Weights of a small segmentation model.
Model: 48-pixel images, activation silu, moe expert_choice, num experts 16, patch size [2, 2].
Data: trained on drawn small creatures on textured ground, 203450 training examples, 4.0 epochs.
Rows from block 4, named by matrix and row number. Rows with one number belong to one neuron. Each number is 200 + 40 x the weight over its row's rms, rounded and kept within 0 to 999. All counts start at 0.
# fc1: MLP up (model.blocks.4.mlp.fc1.weight, 384x128), inputs 64-127
# fc2: MLP down (model.blocks.4.mlp.fc2.weight, 128x384, transposed), outputs 64-127
fc1.351,145,226,225,230,192,258,181,194,238,175,217,158,152,140,209,230,218,262,236,182,144,176,172,177,208,212,174,235,216,195,196,194,214,256,231,235,218,244,183,178,143,206,114,206,198,139,233,255,208,224,215,162,162,265,229,218,186,150,245,138,176,173,209,202
fc2.351,181,186,263,208,199,168,198,244,127,101,226,129,149,222,160,233,180,210,204,193,196,148,208,220,247,194,272,150,197,221,136,236,201,125,172,289,190,134,144,214,207,151,229,167,189,167,199,182,246,238,227,170,165,152,305,162,165,228,215,178,251,152,262,228
fc1.352,156,208,189,223,191,171,222,181,227,176,223,247,166,182,158,163,187,211,235,150,143,150,150,237,214,187,166,225,265,300,213,193,217,213,177,256,190,155,201,122,130,180,226,168,163,189,244,188,219,244,181,196,229,252,102,239,238,179,238,206,130,203,111,171
fc2.352,198,155,170,262,202,168,230,197,152,184,231,205,218,227,211,117,215,180,215,239,135,199,209,172,128,163,237,215,226,204,249,203,185,239,173,161,183,150,189,307,164,213,188,231,229,271,195,160,236,83,258,206,251,224,241,171,230,259,191,212,162,143,236,225
fc1.353,103,173,248,141,272,157,167,174,187,229,142,207,191,130,208,224,233,255,142,162,259,188,291,179,207,223,234,209,165,198,199,257,144,168,195,157,212,209,237,178,253,263,207,199,176,218,234,235,222,229,193,188,127,101,231,227,162,191,238,223,184,119,214,157
fc2.353,112,262,191,234,211,174,148,223,179,165,185,301,190,194,234,143,244,124,220,203,237,311,217,198,206,205,201,153,210,244,167,147,184,190,255,170,174,226,193,197,154,158,176,272,137,173,158,188,131,253,130,294,232,221,153,179,232,192,260,249,195,250,156,125
fc1.354,221,180,266,173,263,310,189,221,153,206,214,156,198,165,193,152,225,242,215,207,148,292,244,217,179,223,169,143,148,190,236,187,246,160,231,240,244,265,196,172,145,206,163,196,152,233,258,177,194,235,101,229,181,233,166,235,165,249,258,208,197,207,161,244
fc2.354,108,257,196,214,158,127,201,202,184,276,129,278,243,122,224,200,229,186,194,288,228,226,146,187,164,234,156,92,235,168,236,196,267,218,149,206,184,239,167,241,201,199,228,161,212,259,216,210,174,232,279,220,178,178,194,188,216,140,165,155,275,269,204,227
fc1.355,146,230,212,211,253,106,170,224,221,226,213,223,209,135,225,177,220,266,224,282,182,247,243,190,233,174,219,218,221,165,187,188,337,206,216,199,242,251,236,212,211,154,165,216,166,185,232,146,169,175,133,169,294,251,232,256,197,181,271,230,142,172,219,129
fc2.355,261,161,185,220,137,151,275,163,213,160,195,208,319,208,90,250,206,220,214,190,127,181,230,150,272,179,194,130,129,188,256,162,199,129,101,168,209,203,196,256,181,157,241,127,152,177,159,155,198,218,188,187,168,216,181,189,268,201,215,147,165,172,203,176
fc1.356,168,207,178,200,260,217,159,174,166,119,231,245,241,190,221,240,255,177,229,235,227,227,232,208,201,247,265,215,227,115,164,199,198,136,170,291,212,175,204,237,202,157,253,216,312,163,226,191,184,173,212,162,163,140,190,212,247,218,133,212,251,255,192,141
fc2.356,205,204,224,196,265,197,196,195,171,180,183,258,110,253,196,159,124,163,176,206,235,192,145,228,156,306,112,305,195,232,188,145,219,224,194,98,144,207,201,209,231,226,178,199,216,175,152,197,199,164,207,220,177,189,215,205,198,180,194,174,240,203,102,129
fc1.358,234,247,232,256,199,236,237,164,216,223,163,257,225,207,211,192,211,212,147,252,192,175,230,247,193,140,231,175,253,188,195,267,198,188,219,200,141,189,283,199,191,215,168,205,188,263,153,171,137,178,289,174,201,177,206,114,212,148,152,236,149,167,199,216
fc2.358,179,224,246,163,164,232,221,163,216,162,160,134,180,164,159,228,252,192,252,226,168,237,185,211,197,184,220,221,188,257,202,243,147,272,187,215,228,181,174,200,222,267,197,219,231,225,276,194,284,128,146,120,211,183,127,244,183,253,165,191,244,127,101,191
fc1.359,213,190,228,136,248,119,142,161,184,124,274,247,196,191,134,258,215,168,153,150,250,158,215,175,153,237,151,178,199,180,224,177,181,167,159,169,288,209,202,218,218,144,227,202,215,176,209,199,206,130,230,200,230,259,273,122,133,218,209,212,157,152,184,160
fc2.359,193,211,163,212,126,202,210,174,220,153,223,239,190,241,217,240,201,189,213,212,233,185,199,205,168,152,254,286,209,240,242,197,121,265,238,89,188,163,274,222,171,173,169,212,198,173,194,266,180,243,231,234,169,203,270,177,178,215,206,155,214,188,154,189
fc1.360,182,199,169,254,268,182,266,111,172,195,145,148,178,169,224,210,204,211,135,184,179,221,209,138,202,164,243,181,142,165,222,263,128,211,183,145,204,186,210,247,195,134,155,222,134,198,165,250,247,163,165,154,145,210,204,161,266,213,132,169,186,202,120,130
fc2.360,247,195,199,229,215,277,187,222,178,267,184,115,243,177,153,197,247,177,186,225,153,190,199,171,212,275,233,162,140,169,182,114,179,198,252,209,190,114,232,222,190,328,202,177,267,260,248,207,178,244,172,203,251,255,162,180,166,176,210,189,177,142,231,136
fc1.361,242,252,218,171,225,246,203,162,179,223,218,232,238,213,237,195,217,240,166,165,108,165,168,213,160,229,152,152,157,117,198,213,214,134,185,183,106,223,206,226,163,186,257,221,120,158,212,271,215,211,243,180,196,190,222,256,260,197,215,249,226,124,256,227
fc2.361,180,209,215,188,174,122,202,110,223,207,191,268,240,271,211,255,232,206,201,230,180,223,180,236,231,149,224,229,248,241,178,164,172,213,197,157,200,133,169,156,213,208,226,238,141,124,162,261,233,280,174,216,196,265,144,173,169,204,246,156,273,188,197,154
fc1.362,314,236,279,147,203,177,289,145,202,204,210,132,205,162,205,147,137,233,220,215,195,231,260,213,189,225,187,202,168,210,182,219,238,210,171,274,244,194,184,187,144,180,213,260,220,178,188,198,226,175,178,178,181,218,207,175,204,207,207,197,199,190,276,307
fc2.362,224,218,217,195,312,171,219,139,193,212,167,238,122,239,161,233,210,201,128,223,244,293,223,167,143,177,170,123,204,206,164,164,255,167,225,141,204,252,147,161,163,190,204,298,224,285,154,234,172,145,163,176,230,160,236,186,206,174,156,189,150,193,207,199
fc1.363,114,202,223,233,193,258,275,276,91,184,243,208,124,236,241,205,289,180,181,279,227,224,212,211,204,184,212,191,268,190,225,255,223,164,145,209,201,237,201,239,216,243,216,156,124,186,228,150,201,199,195,194,163,230,250,202,184,144,175,210,180,245,208,200
fc2.363,159,120,193,179,169,215,221,232,223,160,250,150,204,273,217,256,167,263,160,165,277,177,195,197,202,220,226,208,241,223,267,208,154,199,242,156,169,177,238,240,168,212,132,199,144,198,192,180,191,126,232,260,193,259,181,250,165,286,195,229,212,205,175,204
fc1.364,134,202,254,209,198,226,201,235,172,213,266,206,200,246,193,226,158,215,151,216,153,236,178,194,238,226,210,210,239,163,234,168,218,237,171,235,236,252,143,152,212,182,230,216,184,128,159,202,180,212,264,170,200,217,267,243,248,286,230,152,211,187,237,187
fc2.364,229,172,170,229,198,184,233,206,222,153,227,234,211,194,234,189,209,253,212,202,207,248,227,204,206,198,154,232,106,207,132,208,233,216,240,163,178,202,169,136,227,155,238,265,214,256,237,178,271,155,233,249,215,176,108,261,123,240,160,216,220,208,223,185
fc1.365,157,213,229,208,193,182,185,253,220,247,253,235,268,277,146,185,165,225,158,135,234,202,211,204,225,129,211,169,203,206,223,199,193,256,284,186,189,176,159,276,193,234,157,253,178,237,227,220,132,139,162,178,173,243,222,192,200,237,246,187,286,205,284,216
fc2.365,177,192,215,214,189,211,204,200,237,213,150,245,263,242,201,215,134,187,217,228,158,201,222,230,140,206,279,201,215,228,196,210,177,198,154,215,122,188,195,184,155,173,189,264,192,229,186,185,264,163,254,261,115,140,198,156,276,252,154,212,246,255,196,193
fc1.366,222,266,248,185,217,158,213,213,195,196,188,247,208,213,176,247,144,179,227,143,232,253,195,254,224,226,191,196,198,241,193,193,142,139,188,234,212,268,131,234,198,243,249,190,174,175,199,189,222,175,146,253,175,188,178,191,243,239,244,162,173,156,183,177
fc2.366,199,282,162,257,207,160,175,194,190,257,260,126,171,88,201,212,239,246,244,222,191,197,138,162,236,193,234,198,207,276,164,101,172,204,173,176,191,180,141,191,219,174,217,217,215,151,226,252,246,142,199,225,220,179,239,217,262,205,167,264,164,126,152,200
fc1.367,90,204,200,194,187,265,245,199,212,114,204,224,191,196,189,195,232,170,182,227,135,175,243,211,196,141,234,212,150,244,197,154,254,151,207,299,208,171,223,236,216,156,283,167,235,213,181,241,145,284,192,226,210,177,194,280,158,239,145,212,236,176,233,228
fc2.367,256,206,189,226,154,285,194,191,206,222,149,135,175,255,228,215,256,293,241,189,183,182,184,241,177,128,103,209,169,209,168,186,220,175,194,211,248,179,207,121,179,220,195,220,229,172,166,263,231,204,202,154,172,133,213,225,185,165,253,206,204,168,199,171
fc1.368,247,134,260,167,150,137,237,201,123,215,234,161,209,197,202,170,170,131,198,173,209,180,181,219,179,240,233,144,186,202,190,195,177,259,190,129,227,269,228,174,130,284,187,224,250,204,151,189,206,148,232,220,187,200,172,194,146,267,225,217,182,176,190,205
fc2.368,205,155,209,175,245,201,169,156,210,184,133,229,190,253,173,268,154,206,245,273,135,195,188,275,213,253,181,230,211,174,260,118,174,196,186,141,134,247,161,160,174,205,167,199,253,149,197,189,166,157,100,163,238,218,194,218,157,241,176,211,137,150,145,192
fc1.369,172,173,245,185,197,217,179,148,239,192,158,269,234,201,223,171,171,210,193,230,198,175,213,261,190,185,224,159,281,187,146,220,211,126,134,134,175,167,168,216,225,255,149,220,197,252,199,252,161,212,181,230,194,154,190,298,222,167,186,206,180,155,232,168
fc2.369,224,225,274,258,244,241,253,166,165,197,123,197,259,219,228,180,239,194,205,217,280,293,239,246,169,195,278,179,186,228,184,213,234,177,255,247,159,271,154,169,185,118,151,185,177,188,267,188,250,183,139,174,125,263,221,211,166,277,178,191,171,240,207,171
fc1.370,242,205,255,265,205,168,188,199,210,200,218,148,136,251,212,207,200,204,242,190,238,225,177,177,268,100,191,181,99,197,229,199,212,134,189,200,256,256,220,211,269,162,199,242,201,150,195,181,219,196,255,209,171,250,154,168,227,224,150,177,190,146,229,181
fc2.370,221,227,156,254,255,288,282,189,209,254,256,264,169,210,169,193,160,232,122,179,166,219,189,213,158,182,192,205,207,249,120,125,183,230,184,189,139,220,163,130,234,255,191,189,269,172,185,210,174,248,201,153,143,250,209,236,240,203,195,194,232,214,187,232
fc1.371,154,231,164,195,243,165,186,221,220,153,185,239,124,198,163,185,178,215,164,175,215,181,169,224,162,132,212,200,139,193,137,186,215,147,218,126,250,228,272,204,225,217,191,217,235,239,164,195,226,193,218,132,315,261,240,126,235,121,193,240,123,200,240,154
fc2.371,220,200,207,248,158,198,186,141,173,106,252,200,217,169,215,191,193,257,211,157,272,190,288,140,189,179,260,142,190,280,213,178,256,201,285,130,164,238,247,215,237,276,226,192,143,207,138,230,214,190,217,205,179,241,251,153,260,189,210,238,246,158,205,186
fc1.372,166,143,161,252,206,127,205,137,181,174,145,194,168,219,226,239,182,232,228,243,193,273,193,244,161,230,206,209,191,207,192,141,148,213,193,173,202,167,183,182,225,274,260,325,182,160,230,168,213,171,201,208,138,160,221,176,252,237,260,145,193,184,269,165
fc2.372,235,252,163,201,265,220,182,208,145,205,206,177,67,225,150,195,211,192,157,252,122,237,196,257,197,192,173,154,238,163,174,155,222,131,221,177,167,212,277,159,221,224,175,202,152,204,253,165,186,172,242,183,169,217,195,137,230,164,218,241,180,171,240,233
fc1.373,137,194,192,246,231,156,203,200,115,199,186,245,162,210,222,158,142,225,147,261,135,251,205,197,194,255,182,186,222,211,182,214,224,211,288,174,199,162,244,255,238,199,233,186,158,168,191,169,141,230,212,174,274,133,231,175,222,205,215,246,169,156,172,242
fc2.373,215,219,182,226,183,204,235,224,281,232,193,228,198,150,146,238,210,225,190,210,204,187,244,246,173,227,179,259,224,131,170,240,241,159,170,182,186,240,217,265,139,266,105,187,197,184,235,167,187,128,208,251,118,217,183,144,192,176,256,210,260,134,144,179
fc1.374,280,185,138,260,190,262,233,197,121,247,238,185,165,218,199,169,245,242,130,186,258,300,134,181,250,230,217,266,157,173,202,174,191,151,231,253,218,230,230,178,189,226,236,169,179,144,122,197,216,170,170,219,215,227,182,166,179,239,229,217,236,224,176,161
fc2.374,201,195,245,133,201,198,179,206,194,166,121,266,203,154,248,232,274,210,149,158,217,202,134,161,185,141,154,275,220,127,206,250,264,266,172,168,194,150,173,185,190,282,182,155,174,213,244,220,179,191,243,180,148,171,217,227,188,216,220,231,185,232,204,255
fc1.375,189,191,226,167,125,191,179,121,191,249,233,186,177,156,172,214,202,232,195,235,190,223,237,214,160,198,228,207,206,198,206,193,253,221,244,86,187,232,162,164,245,201,218,197,151,203,204,198,244,250,296,176,216,231,193,164,201,186,187,267,188,208,239,210
fc2.375,152,204,160,202,198,178,164,173,173,173,223,168,136,206,222,139,223,251,203,211,254,275,237,135,227,127,209,126,126,176,187,250,159,201,173,195,235,150,184,173,134,218,152,273,206,159,274,223,188,115,163,148,172,150,132,195,202,209,251,175,177,146,224,176
fc1.377,151,244,218,164,169,247,260,130,210,231,131,206,197,169,227,206,111,245,193,146,163,198,220,227,225,214,267,246,244,212,197,182,232,165,223,171,165,283,244,208,169,269,189,247,255,191,255,183,228,250,222,232,139,213,250,246,188,195,208,180,186,111,256,145
fc2.377,246,125,105,208,230,211,205,151,133,179,207,148,184,188,231,178,235,274,181,181,186,166,173,238,188,197,110,187,188,257,168,168,158,199,255,182,199,238,188,195,239,221,281,171,134,172,167,189,126,202,217,195,189,174,217,172,218,183,224,244,210,212,217,266